Rows from block 4 of the image encoder of a small image captioner, named by matrix and row number. Rows with one number within an expert belong to one neuron, the router's apart. Each number is 500 + 25 x the weight over its row's rms, rounded and kept within 0 to 999. All counts start at 0. Numbers have three digits each.
Before each expert's rows are labels from the 100 images, of 14976, where the router gives the expert most weight on average: "responds to" is what is common among them. Only what is clearly more common there than usual is listed. The data: cartoon faces. In brackets: how many of the 100, against the usual share in percent.
# router: router (encoder.blocks.4.mlp.router.weight, 8x256, trained with AdamW), inputs 0-31
# up: expert up (encoder.blocks.4.mlp.up, 8x256x256), inputs 0-31
# down: expert down (encoder.blocks.4.mlp.down, 8x256x256, transposed), outputs 0-31

# expert 7
responds to: beard (98 vs 20.6); curly hair (51 vs 14.5)
router.7:465526492464510546484492460477503479523516488492482511464501528507518500523538514488457486529586
up.0:508481520474501509455471546508530481473502499531481536494521459518501520500489509476538546484492
down.0:494467479440502467469503499527492444479501502508528495488516499496520516492476483483487492517500
up.1:518496513495524505499566430470501535518519510482514512499503446505508488525494537498500487465511
down.1:485489464537471514455516521519486489515564535488521482531497500523468504541467466508535533529544
up.2:489490497473482480523495539532474518499494534499466479533460486505517505539479495528491514477517
down.2:535488506453505488495456455500535507561491489503471513495471500509448520468463470480513526527495
up.3:477522496497471494414504485496506481457540484528517544506518489507475504517521472452481530483509
down.3:510539519510528522494504499484522487446484530508457511535491477502535477504504494509558462467488
up.4:472487441538490489495440495480519528496509496502513477452502487481485522517490483477510552471506
down.4:533557511496469502544483514489485487469514505480507509471518530501534526470550489509468435542515
up.5:460485548481497528515525527503505477460487481499538513483576546489505520527542481494473493492507
down.5:515494481490550493524499492514528489477505511469548494557522491490523447513508491521495511525474
up.6:504488518508523500510533551509509516522494510477475527510534532513486453462499521516461534554518
down.6:480549481532503444507519502487474463510502477460464473480506515476513478525521533435506476551486
up.7:524494486514541517515473460517440507541466450468472459520500502495499516457537497497501481543511
down.7:475500492505494488522513459502481479477518500499474503509526499512472502506487445523526503479468
up.8:540505527503519475482527485529552484476477507477471452532499518486504458476504481487500549518499
down.8:490514494526521511493490482474460516491477508481511510498508492478465536506531536484472494464520
up.9:525443505439498532483461519534537526482486463483495473509454509535516497545519542479515487512481
down.9:499500454508485555473496489470518484462503487542485487473486499499502518544477513480469509461482
up.10:535459494511527481498438512497512506541501507506502476495501488466448504503513521490498480518491
down.10:511463498530548436525462488466483477441514530534533503525491483516442492511497536485465508513461
up.11:530557539518493508475520483507496485495494477554473512513513457500493505500500531486525509491470
down.11:476488502448519507501498516478484493448493442494518517487533530480503490526525509501484467508444
up.12:438514477492496540512514457524507510481502530471455489513531509489466534463519456515521511502512
down.12:512528521517500480525515457509504522526499502500527514522531494490509475482485507522521497496484
up.13:495464510535485525501534545545491457490501513449508513477478453514505448531467463528487503447502
down.13:512529523488502512466541510495516563516498497453556459474458520492482498534508529521495485520514
up.14:463505479459498454483487489523546502464486463494507543514512482500498462477468477498460508502507
down.14:506499462507538452486518507493492473496488553477516502501487496525505493489518517532491528515548
up.15:518468492515484464528439476481466522502477486484484535533505494501487511504434522471502492516504
down.15:507471492509505518504486490483503515469481490475516483513522460512470485481513463525497488504474
up.16:485511502414521502536526524508478483453518528503504503480516484509456503504507508506486483509529
down.16:529463474457476501537510521523503486489478526467502582458495500467497450503511505497478500500468
up.17:485527509555482487489466510493510481529492497518493466493480546506474504542513470449521491482469
down.17:481501477501509499509472497504516490467456537520519489534533508495539462553535478469472483486524
up.18:507514532488477498567462485469549508494455473503541554504517473512495498489500462514537517476445
down.18:486488482525489494494515493484498473499499522525489465470491493499464473515464490434513532502548
up.19:517467508550485491501503475543515515536510571522549488492502545499495495490553457511489510485537
down.19:497537511471489534511493495494500537525529553441465514492507484509486551501453437491548491465481
up.20:499493508517428513531542502529500499533502505475492465463530545520485523502543506500534522517485
down.20:480537486530510505477494541517515475529493497446488520480485507489494481481492463517508526506484
up.21:505498550519498513496503485504498516520530520467493491486507477538474511529503463507485530498484
down.21:482460531479537488502534469520523484541551481508489466484524502539483486472506462476462533500493
up.22:496521517468489486494490494483500492483500496477474463541526479533502477499464466508461458474506
down.22:525535493501522496508513503462484511498555452510504512489525432551500495503466483542546543539501
up.23:547541518496504507500463453471513506484527531504527477472480474489463484530490515474465487468462
down.23:548503513515532523491514511497485538535491489454461528467489507465531578487485508485539489480494
up.24:527512454488517493453465496493494515511495461505478551494509579478502516521512545512517435560486
down.24:472476480493452457500490500542523443494468511488536513522501516494487504520506462492468483495508
up.25:487542510471523511547466508521492453490553520468478502518535557494546433505503468474476523491507
down.25:499487492495522456490489505534485511535508474488488501499521522509521518477481486533547521532520
up.26:469510470512464467482509476510494508530484502487423516503509483519509484452481458456472472494532
down.26:495513533534500455501495516497493524491526476447522509496481481498514513536531502502458502525538
up.27:479453493456486532445469563493515513483506466547470479484519508523466503529509500534521492489488
down.27:503538488462461472493484546476529484476523520503468477471530569470524487542499534494516491495515
up.28:460486511499521487471529461511486514484508509476522508498516430494474500503515499504519491467493
down.28:470511489486549501470515522486536533483506502500522505494505474477488510461530482507452525456525
up.29:503510510499482499461524532499461487526525540510491513509511510524482487511486487505473481524486
down.29:484474494507520502501518530477517488495500519520531475478509472539479458503474469483522486510533
up.30:490439533453523486566522482523543525495509488496499464507535528489486523460459440502500492499505
down.30:498483526494486524518496481513512479524514527477450521494503478493475495475447478498504507493489
up.31:513500524479531472415454521472453496465499488484493508514503454489534498474512499521515569494503
down.31:520525502505518505502470498534502526451475519513544507453432490485511476510469520543507502528484
up.32:477500499516497480502510513464531499564512454491494568489523500521545460463508477519507486519510
down.32:513492520532505488466478541507488454567501453520495501507507512463467516466494544495505493438535
up.33:504487492472499497573461489530519494504456514486444447537513532471504512513522484532504480472476
down.33:510448494516509492483526514489504496489508489501441522528521486552493508478494508463534511473447
up.34:498487525531514527470537557487506488463464500513465478481517510480501485509516550471494466508529
down.34:503484528535530453509490463532528524499398444506493507488494529516514492506523502478451490519471
up.35:507487505497482498508462523508473495483493506493526410463512534504506503501491489508502507515481
down.35:503498504467498472495494473476489519576533522466496557517482512480495527436448503533442512487506
up.36:478507455505529509502489471497506499476494514548491494463500499491487500474519503558494481509508
down.36:529501509505541535464505446475509521499484515509499481487484508533502460450494538499518527503499
up.37:527493498503495490517497496527518489510499480509501517516435524536488449496511542467494511489549
down.37:499515522503530511520500464543472502510498521509486497504497475488460543517537455485476532506512
up.38:532495526569488508477472494491463494448519534494498499477528512514463539515464517549501507510494
down.38:492446505540478518471472494533467497480498502495469555491513466481535543484529538526494527550524
up.39:522467484525488476489476478505480535498450487532464551509472465515493537492497496516535445521543
down.39:490509504529525498502537531441489501471487504491496494523535456527512484529509500548493532519512
up.40:475478551493551455469538475494539535504551467559500523459523477482503485482494479496456520465504
down.40:514494529473523529492519559473510513481512499502528519496494490494519502477504485504507518485510
up.41:478505538497457493488531498487529504544494535556489464489556503545487499512541489507519473498502
down.41:431535531499527536504511495492499506497479492499508562499529489501498490471482503465481495478474

# expert 0
responds to: surprised (31 vs 12.9); bald (25 vs 8.5)
router.0:502493504522528515498495467457478448470493498504429508519491537530500542472503544516496496458481
up.0:551506523495467518444455492497518491512509484474438521528509491508481492461497490505511490537479
down.0:521518493524520522463502456500550509534522514472519522500531486478534482459539490445482481478474
up.1:487473477452485479500477501483508517524490501513482529493494520464511503516491500511506530516535
down.1:537477482506484495519471525493507461523495488446495547500531488490492462494495518531504495493486
up.2:535466480499508507540461488514533499497446519512502454504481453510505469490526506483516482494504
down.2:482487483488473491535478526545535463464461507472519495463551509490472515477482469555486490488542
up.3:535565496491547513498534488507499510479521527540513497491526504499531522499508522527522524482517
down.3:536517516489482462516526428469521526514519495512504506516495502535488561502506508462497483469441
up.4:501465512568469506536471529534497497516469554477521443477525501519482482465480451535506500430505
down.4:471527536511559503508561527515497548502510487467467483492493539519520490502518489497452471497506
up.5:490527509496528537505505438499532499546481528517564561477506508523484460501499499453471506530498
down.5:487470477540524476506494490537521546454527492499515455484502543529538512515533463523498510497530
up.6:458509505524505496519505482457547486444511536556496498513547494522532483489548490468499495499505
down.6:479458513533513481455481530484472481471464476513512506508495532498499502514530510519477471482507
up.7:495498504559524487483566531495496519460508459457489494496491520535490489514510516513554539516465
down.7:503504525529522529498504436481522487482474476534474527533513483495469491476495471512499552457476
up.8:467498490540542462522520491511496505509490488510532508501521479482531497437505492482527515472474
down.8:542504514526472508491506526482462505528474462489516518515469468519514496530480508541481492488485
up.9:486490495504495487520527497487545471495490456513478546473527560483495480559479509554525509514492
down.9:523546521444496482563496474504489517536492496520531501522552483481514469526501457567454532500487
up.10:482491469494473492549493541523468502517511499486497542497512497490473496489458525464537485478508
down.10:500541512538484498546500502477504465551499478502493451493511450560485492456544481473543502480468
up.11:507451574478534475480480473494523497490477486565490548508489505539490537503529523483468497545474
down.11:524454522506538486421509510489507502512503479531488559512514475497513486517488488521458511482515
up.12:516489506517502477460485507505510535502483504548465522509475515487465472511505494536509499513542
down.12:520539485470485507512502499479466440499514484484534512491470519514476499485488541504487495450466
up.13:530509457530470497489488488489479511497495480476521553491512551472487457491517460470513527479464
down.13:468471520507458455493479514527550503527500501513449481508489445465492466539516512478552498494495
up.14:509483491511490521500510463482494500439524453534504533511457550500495558509487522500528547482493
down.14:502474507492457520466480538479498488501482494468507478519489502475520498476484569485489494503492
up.15:474526519456483491505485526509510495490513485518459458492505515494477536536463502484527489487487
down.15:525518505489510530494492485518498522491506510495477530493470487521506490529497496482475488516470
up.16:454469506513498461471453448529505497489498549519506475514535541505538500471520537494467480465491
down.16:551517482559490522535515498555489514508448474487552518532497506528498476496503527459484449513473
up.17:499572489511520496461498465512503461574510506561467513544451493539495477459496510513520497517489
down.17:582486522502514507529520484514461440502502471477522485526505498504505525535489516465486482505589
up.18:522492515470505495506480539473544483552510492490585491523523515493500489508510483483529477513486
down.18:532450486462543484462506494473514510486519462478473512500485481492466465496464474496530453548458
up.19:509518524524510518476526492477502473541513489502477564517455524487530501513518523492473466522535
down.19:481495493419485488504467487503552496481549508466511449518513537497510495496515479548472480454490
up.20:507495485526518532521512494485466526479490497487514559537477499497484469434516518484513492492473
down.20:501493482509440508498520474520508547481496507490487486479512493503487520514494501485489509500499
up.21:510513490531453497542526533539464506513512522488464478530459472494504508482487505505489507505532
down.21:542547510466508537514513532506462512507541522505447475483546518512533511492463530490496481478508
up.22:502481515481462486436533442504524522486491500514502531504506466545463485505485513490505466494465
down.22:512542510533480508509479479455473464502474488459469498511513520488498501500512506556497522531505
up.23:493492467528483503460533472511476490466500521487487456502516516524505547503502492498542467479494
down.23:538540550528489475505511474541503450505525487517494513475537460518499504467494516506498538499495
up.24:534506499515528460487479535514523482469480495570505524513449502521564516441526539466475517482506
down.24:487492474477474494509480481475501489483491461521435509524555498538461537485438496503490519522506
up.25:483576474513453526559495504491484503423479500472447439522505499501487480495547455503494516482480
down.25:521481567480514513464494462477517490460492509477485488474520510471546486490468479516465513533519
up.26:508483507489450492493527491487484521538531492517455487503564495510522484524466510512545479511472
down.26:500533520478514509482528444500515471513505519482507460501477522509526475497483473530508555514512
up.27:496474506473492511502537492524493508495534504475477547477524478504531487462485441502489468517466
down.27:484509523490488494498482533476492479521540481470460490477470511519478503526501530486424483508525
up.28:495510503490475481435524452495497494488477528494470489498518507465496514517468482485542495472503
down.28:492512532555494522532507505522481525528493478530521531518523484515561499491504518496504512463507
up.29:467513505538511495507515532468486487535516519475510508503515537518506508511548502508540497524502
down.29:471489465519512503507522489492540532495478561520438515531498524486451468509505470539551501487469
up.30:518521489491532508527533527499498527508510568520506550537462509505543537459508533454471521494485
down.30:516522491505534479517504520509487477531484543475504494515456546519449523509482526514497504497475
up.31:476495483463474529492485497490522483475488505476487437480528505492486525553511501512476498469535
down.31:561480511536514477467471495527528487507480494486535523521529502522533506492473479455494486483510
up.32:492499490517501483492473525494488526506460537496481512509498538499528488494492539491526504493501
down.32:534544506535447499524544531519483487492524489477508510522503471509487494526524487471511510470479
up.33:511484537474504517576517486518493505470469464511472488508495487478449464527496464490487474507453
down.33:459467455495543522472506506529487495514524515504494499495512483480467559503495513482453485518477
up.34:512448519501506521478492483509449461463504469530445552514485501502505489554443520509494487511492
down.34:493489502453510507498505510522486454548485492485487514506461532527512475500524542543445519536520
up.35:464478518464489498541496507493501490559473488490504488516534526451465528469469490470494515513466
down.35:500498550486512512495522520501509465502491525503523480506476541487496519531474528494517522495485
up.36:511527491445525519505497442537498482556494505485474497464520493485547514442522475514526475497477
down.36:525440484444554491480504526529478502542521511455515498514499451504504506469437457490458527493546
up.37:510528532484511494543519481570466532537513498441475440524499465486478519498536501501513445479465
down.37:499543464501512546545510537514480550498492480473523476454501506501504517471506509484539500477496
up.38:556487521510487457515479519486490522448483542525480502477481471510495517478513534479488497512529
down.38:556432526504503473517526541487466480495488510536485497480483476495534475499514492470509518468455
up.39:474504474445490486450495480504482535510490494489532489474512485517530474512501505518441497503511
down.39:529463511505526514556485540507483532493479479472527508514553478527527477488475502513510530468480
up.40:480539499512537492451497504486564521511528484508521487467491551495507518519464500476481526499515
down.40:476452512482485493505509514471476502539510474540485520543503510500486461465478517520494526539519
up.41:517524501486494509519504495567494451494489466495473464527524495489462456514484473524495488449495
down.41:527522560476498490474510500497493512448508498501496504533535492467501460533486517489511502457471

# expert 3
responds to: glasses (54 vs 16.5)
router.3:516515481575486527468515509498508531498489539475525477505481478518524480505506542527542505468484
up.0:512511548505468500514501507517487446506487476516488551492480474491506476467546453455483506467543
down.0:517429504504508490469503492480485465524497483483481496504545473503500508521525523502513498518532
up.1:509505506514465497501509467531491501480540521499460472509538537489554467464504504462508532519479
down.1:504473521489502501524470507498502543465483497486510491511480482537549525471491485467504532469495
up.2:482498482542466439505468540484503516543480473495495486517470532498471512524492478478501500521507
down.2:514455490461515525524475480526514492513507495486539466530512521470493530481493539461486505494530
up.3:482544520448533449479489441496505475509511481481439524501523473506516528526495537519463518512482
down.3:501506516484516505478499535519503494499508482499492487461460505505507509547479469544442517496500
up.4:546506497515475453487535464500506510518497484501482477497520508484487510512494507499463473498516
down.4:504510494519513543548540496480495494469520510531493499489534489502474526483483519508485544481510
up.5:418472537490471487500478513508490509497463494500518476461467491468505516490481500490505531507518
down.5:517479504491491513466518472500534503441454485490500495507488514497530493523503471497517508476538
up.6:490496514575445466506469517475493514515525461504512502504512508509484504477563473490542507504492
down.6:527480471528510487483517514482463476433485528514496470485499486543496466519467477510526496453503
up.7:479543557483470482524482486505498496492546490478471457485496477489507469538508485515490530466492
down.7:516494496509491505467514483513512519522515475489507490478514484506524468515540459476534534498479
up.8:497512519554502487505468523488520524470535503508492509494520507491501547485464485531500508491432
down.8:493506467460506525447468484515465525472519464494463513484507489550513501493499501496504517469528
up.9:495482528484509514446493500466493560500505487471517480497485485497503501496506521488523463524505
down.9:467500482523500513507479473537454486534504504487496503543547487496537498467533484501470458506526
up.10:495460502499471507486510522475486528511486504427520533511497507488547530481531463513472496524501
down.10:526530437507448495573469492492506506471525499516558518510474493506501474475480498475511462510515
up.11:528444526507477498467531473466517493487529474467488496526466474501459527479469524487487532481523
down.11:492466526486485481456509500487540527472528479532469498488486474466497505485500497537489500485562
up.12:457476588495483468489487536488479505545495510511517508516481453556549515494493463489472513550495
down.12:521526483483449512502535495520532456492484479507515511503490498497485526478512532506467527460522
up.13:520506480467535485525518499440499502500517450475480471505462530531538502530526510522506503468569
down.13:506470523494467491522493529516489515507518501493492461460493526528448481487527479463494509464487
up.14:478550460537516526527491496538512531494480464447511490505529535494486512451540504498527512480502
down.14:478471469504567531499476489503496517475477482480530527521458506550553531473479542476506469473488
up.15:501512491505492526490502512485453487498491494484487562515474488513469453493536500494511511505508
down.15:489533452511501477517498521499507491509483513504524458493522470538474475461510504518524510534473
up.16:486532505531486535511482509516520483471487507555512477495485562527516479497470474471489525495532
down.16:484461541468521452507486530500485493482489492530492531432504475476481464441475501478537539530459
up.17:461528508467526484548522464495473468514499495509488520512496530467501500492504512500515474494528
down.17:486491495544514511500489501484464526511489512502536479495482491462489475464478472482508490500473
up.18:500510488512481491517431512496490473490445509506495475492528511515509476447511445523506506484473
down.18:469492472501489515494488488504498526496482505495492460490518502479541500488537441500560492509538
up.19:519489478527526477485507517507455473499480541519501505493528513495488513435508514481493492486529
down.19:457486484490515455542503550500489475490515526501508475523518491483468547471502523534491510524500
up.20:543551482484535516571495465495432517530490481450503496520494496458470537505501512512469487483494
down.20:517519510506508504480510508525472523466536526536521465485476524508457493493480523536526450493498
up.21:542533513508509491503499492483494478493504484497473483502481520506431474495486483490483510563505
down.21:494534507453501503518498502465534505477471508468466492530500498527495488478481491489513510510500
up.22:514498535465484528493477570479510519489474501468505484507477482490507537489482446527481525476471
down.22:487465540521506479487497482529507483513488476441464526560491522488471478507499473502513532507492
up.23:434516476503513475502514488493500510520470531502511509520501549462517478498503530477509432517511
down.23:472540499468551485553532486494492481465479519501534485510501518502510502471524485497508483457497
up.24:472497498465469499514468503508478534503497511560521539498507539489486526521479501466519573542472
down.24:491483529509456529502498542464511493503479487488497507563532508507483511524536486491480492470537
up.25:505466495488485506445518515500493484522522471469487505523541476485511530508473488449510546533540
down.25:490487489485482490545436493532506461516505515503555475516516540511495514458475556486521475512477
up.26:549480511490507525474506500478532484554493525538468526473467527501470509521487502512490533520530
down.26:536503455504497485487464476466505495512491484529493520484520490556496484545513482502533490490514
up.27:499546478512482506523542549488489502508527509452496492486503436446512502480519483488483508505525
down.27:505520456536546521438527480487506532485499513540477472534525502519496476472544499484522516475464
up.28:487541485537472509523480499515505498525506500475491505506478507512479506538454500490501473452496
down.28:520549506501522493483503548493525480518529486516483535471510491463504514532564476480498505498488
up.29:495512504516536470511517537492494500511504470498504489523467456491516512517483508508527545443519
down.29:531512493531514490511468490498537537433489488499482492472493499514483512521519479530519524515495
up.30:532533496455507516536458500506485511440461508483511441447485548490504531549507467483508469510499
down.30:496489530477505512543521493531475512522475513521491496496453520471477502476506530505489523506491
up.31:502559472487487509503523504473491506467470487545465494476496509487506497485511492507477488475499
down.31:489474515473525537503477447490487544545488502472458492503507494434525562520505541481473489516451
up.32:478453520491512503479492511495472506517508523527482514482569539547492474474528524550507479495484
down.32:491458474455467490501529502482507498487491499443488554488484503537485519542508522529485498475550
up.33:522553487523491480481568496498508480467526497509525463508504522471523487462523482510505443492516
down.33:533495470479527488488493489502483520474492544511522520492489505517523507491476498518467504513472
up.34:517501442453463497513433496529535486479507520517477569524524438496538489548512500475516503466472
down.34:480515521499492518455509567501503503526491496518496472487494535471541488491468493507496510505486
up.35:484542476506491483456470478516466529530490495465520499470480457507528521436468468487454496545514
down.35:532514465511446501519489551513487536510501499512488540507513493517507503501520518520531501470479
up.36:458471509535461453557485503493509493446482536471531498559501538504491528541457522508457532480507
down.36:534442510499497459484480472456529510474457499513505515435526449511503524490525485499472498511492
up.37:504502493468456507516485528510488487521552491429513491497518462503491500480544512524494466494511
down.37:511511510524488495514478479470532494512526507501451470512479532517482473518539471481471537525508
up.38:494528520487481502525494507534479515545519451486480536542522487530537500491515476478479501525514
down.38:483474444479502518468496480504497477498486503507534521524517454478492499509465556495544476527522
up.39:489512493472522501446509474489465531504508518517504479463490516472503490508544513506471560521482
down.39:484511502526480517550493526477508460517459470497511513491470482501487473467516494478559457495517
up.40:547475504501500486486486543511467534492481485514519476526481530496509496486483524491510463465475
down.40:476531479534535498483554514513490565488498478498477509491478511517508458471440486504498477526487
up.41:519474505507486481548534526509507518517568470460537485505510439546493516501528488503498467512495
down.41:538537502511521483518492467497493496482529495497518541487523499497502479499509502478482483502464

# expert 4
responds to: top hat (52 vs 9.6); cap (30 vs 10.2)
router.4:485494478475496474519513490527511522505505485509506437465489474451482508451516484477534489510491
up.0:512535509484482502497462557504521487468503517502505493482478488482503494519521545502510430528508
down.0:475527455480501501521502509510501501511517436470533495498508524523538539509494500507535549519514
up.1:481498517499492546520517490465449478551506494468457538501448494479516536511506499490528499497498
down.1:513525478472462475447500502526480514542485492462494488554527521537543509476480511470484512492491
up.2:488550484479489479524474496491492470508544528485491546554500533508494526529506526496472516502519
down.2:472491481523537468496524489497505520491466523507480470505505503473534530536538543465502500488542
up.3:513528500471508470532504456492525492512501469475489504501500512494513495473462537496539485508481
down.3:477491488511479455491500505484505505534515482496566494506517506488520525486458492508529511479500
up.4:523483502502496463523515528518537498517490463477557508529504495547516514491472486449530587530447
down.4:498500488480484485504481506495504515474462517512427449461525507531450525440467494479528510477471
up.5:491528489541491526506484462489511494529532498505518433460523549481462438498565515494526461515515
down.5:493461487515461498460510487519484494497479502533462550486522484528482517550527499494452506496526
up.6:469535488505503501508482487481424470476501454520486496520504496490517498494475500502480491489476
down.6:477495507499523470523489469503551487542475456495482499512491521502451519483493508514511488511485
up.7:559490514508496499525481507520523505452479482498478475492476469499504544510486503486476502499497
down.7:510515488511495480521514472557474476495544484540553532480466516489523454491529516538516493538503
up.8:503536537486492499501471444475474489494514452499438542472488566510525513482526440467453483484516
down.8:485474486476503516498482546538468484489484521519519529476527449536489506509513530507491482500475
up.9:480476473528513512513425482497515495442495514512448492499490516468464502523474494521491497517493
down.9:503483470449455572543475543457534454490532480480491511466485486488521445506501546513474494519484
up.10:510481496526479486493516508463510503522461483549504514515483432499532509506460484541486536505508
down.10:533547496529515505472518478473489507480493510525508531502484539470501486472492492527521480490472
up.11:534506553456494496517516596521473462579527517501481482514518528467474504434490525505485484504500
down.11:496511470540468450485529503481526489521478543480527433485494495517517502440506555475507503502501
up.12:474467494500478537485520435498550486534473497513530486511497495513475491493422480505477515485463
down.12:472516503520543507536470500503496478458537533530456518519481478476531466538508536537515433533527
up.13:521513524457471463487507506494530512523477514478478465522458515470518505475484522525497496483481
down.13:536449525480471433521468465484469493517499490505572492543484510482504540471475476474470506499527
up.14:495507474527508504498530501496538485522493501474492506504527540529502464514492421517487461494537
down.14:509448498483506525471475513521501552470515523517468510507503493486445521521498497520516456521487
up.15:494502507491485505479480508492516503487518491519534523479521488479523496447489528525480512547473
down.15:488511485499544482497506476435529501542531503495501486487509525486517507552483491437478499498519
up.16:475509488469505513498526483487516504551497509481452402437504492504490456557497497460550500494511
down.16:524481486500499531491513489493472528507510538476466545494487487525494499491443516491530514505487
up.17:494470466537475486523520520486505469467485477539485540500463467498524508472480473488448502462534
down.17:495458508496500530448480493501562475523486480489479494484512524529464491566511476486548478503487
up.18:482514518501536512533493568501464510503466502496511495496533516482516517499495542451535508501534
down.18:450508514500510477479513517530503481509473537465513486531529494503537518541480527496525485536497
up.19:489545501512486513488470536490505529469492504482545464495510458513535462498510518482494497520471
down.19:491467474514488478501514506503495474507540505494486530495515469544491507466521504524494552479448
up.20:528575465483456520495485486465550491507508465495508508498543507502499534539492475466506505522453
down.20:523524495563516531529524491521509464509507461499513525532529499527503483485500527462514485503489
up.21:516508518467487496502487513505486472512534483511458515492498519491511548485490501456490531456461
down.21:508467465476491454494523522509479467514489507485481506520533485504527505476525549506514510521523
up.22:487499483456515505451446488501536492510491529506455483522471516462502487533502517533476485521531
down.22:532503478435545514430480507508484482444496504497501515502536480517532518552512457510507492483541
up.23:517477511494476505527513487526510512545498506468519460528474544488484529500500509468464517481500
down.23:502497479515481551484536517498457496523454507519478472530456478470499456557455517489486546504481
up.24:480460472505507474510526491489503498469519519490482483486541501521485501498522500456514525501485
down.24:459475479489500510489481515479513500544479510493507538447488512532520517489488509463467509504519
up.25:491491477491491509501448504510451517456500503508499505467537477450540451490514503521512518482506
down.25:498512515474439509502488499477487507492433469503477508489500544504559508491525518474499484462524
up.26:514523515508521483450485504480497499474507472497482515532478495470455493490479518511507453522511
down.26:532518524535497517482509530461510546464495509460502510482471477464514509499488477516496502543492
up.27:497477462557495466495495523493511516487486495473480433507528505523456474446530499527516507542487
down.27:525544547492527470521491454486533521505508515528453465534530551510512505491463531504506517493490
up.28:514556509559473493499512517524461478565529490484540490503505507495472523456485493498468482556459
down.28:520492487480527474510477477485512477451495504501470488510478443450523504534512503526492483513517
up.29:532501438520480515491454501497463513437500492510524488505479531513471527517533459542497475503473
down.29:508501488539493476511469537503489481540525499483488445522531497522487497480483500534507503497475
up.30:481447521533492490475528483524460494534498469515556478551508544481490497481488525478471547480533
down.30:444547549487522523501512467473497479508461507533462519503510461509488494507523493506471470490475
up.31:485522482523522487478463510461502523486485475505471515535531463510513501463483564479500493502490
down.31:506460500471474534487514455489537498460470476474533506512448449475543497527481470533483497480504
up.32:527512490540515503469487523527456457515521446515535518468507512514452492519494485478526537520472
down.32:507552517498510511512559551481494489561487480505505469556522481532477500506531501476482499505528
up.33:540478466564501477511506526491497505483489521532529482496500561553482486511503514513488485503446
down.33:520512500493482462489491501468508519537550463488497500536553498513574486480513521497518480465506
up.34:493467504501508467494548512509496489533511486502514522476479533523511495497486494459502499519461
down.34:503472505468475518522515522476526541534437525491507529483505492529520519516469548469504462504470
up.35:528491552527510508505479489496471499569495525467525481488510504483496499525479526530481515491484
down.35:475519484515502481473479440484494488492505524492483470547482515501512480483456496474480534510509
up.36:511448487521505497441482512541513506501493504455541556488478478488525541491511487512472514509537
down.36:537529488500488463555533505488500488500540512510508492495489484503464465516519555523481492560470
up.37:452503538531486531521484442481510504573513538556517542506497493483495477481495512510449517507477
down.37:537497486469505518498460494552474495516511491529493521517494513534473453529540483480490505528510
up.38:512512475531494513501525556519537483518511520545519448467506425483519462486488490539512478499488
down.38:506497510474484508455505504528491490528522464512482542503474498453480490530493482489489453487486
up.39:513488515463453510563476514484478492555490524477518489503522524506515501508478547475485508539494
down.39:551490483498468486475480458527495478472511525500508494490519497539492532472522481472506519487531
up.40:539532504493498521458484526528522485482523491450544542509479491481520514446495509480455535478496
down.40:522505494511477470506519497501465469464509520473518458502506460497517440487547518501499505534464
up.41:505501494497454489507493514461516495515508509525517463499529509512490463488526526510532476490483
down.41:488506514440484506539529494521504491509476500519515478477505464497483535482498504456492484521502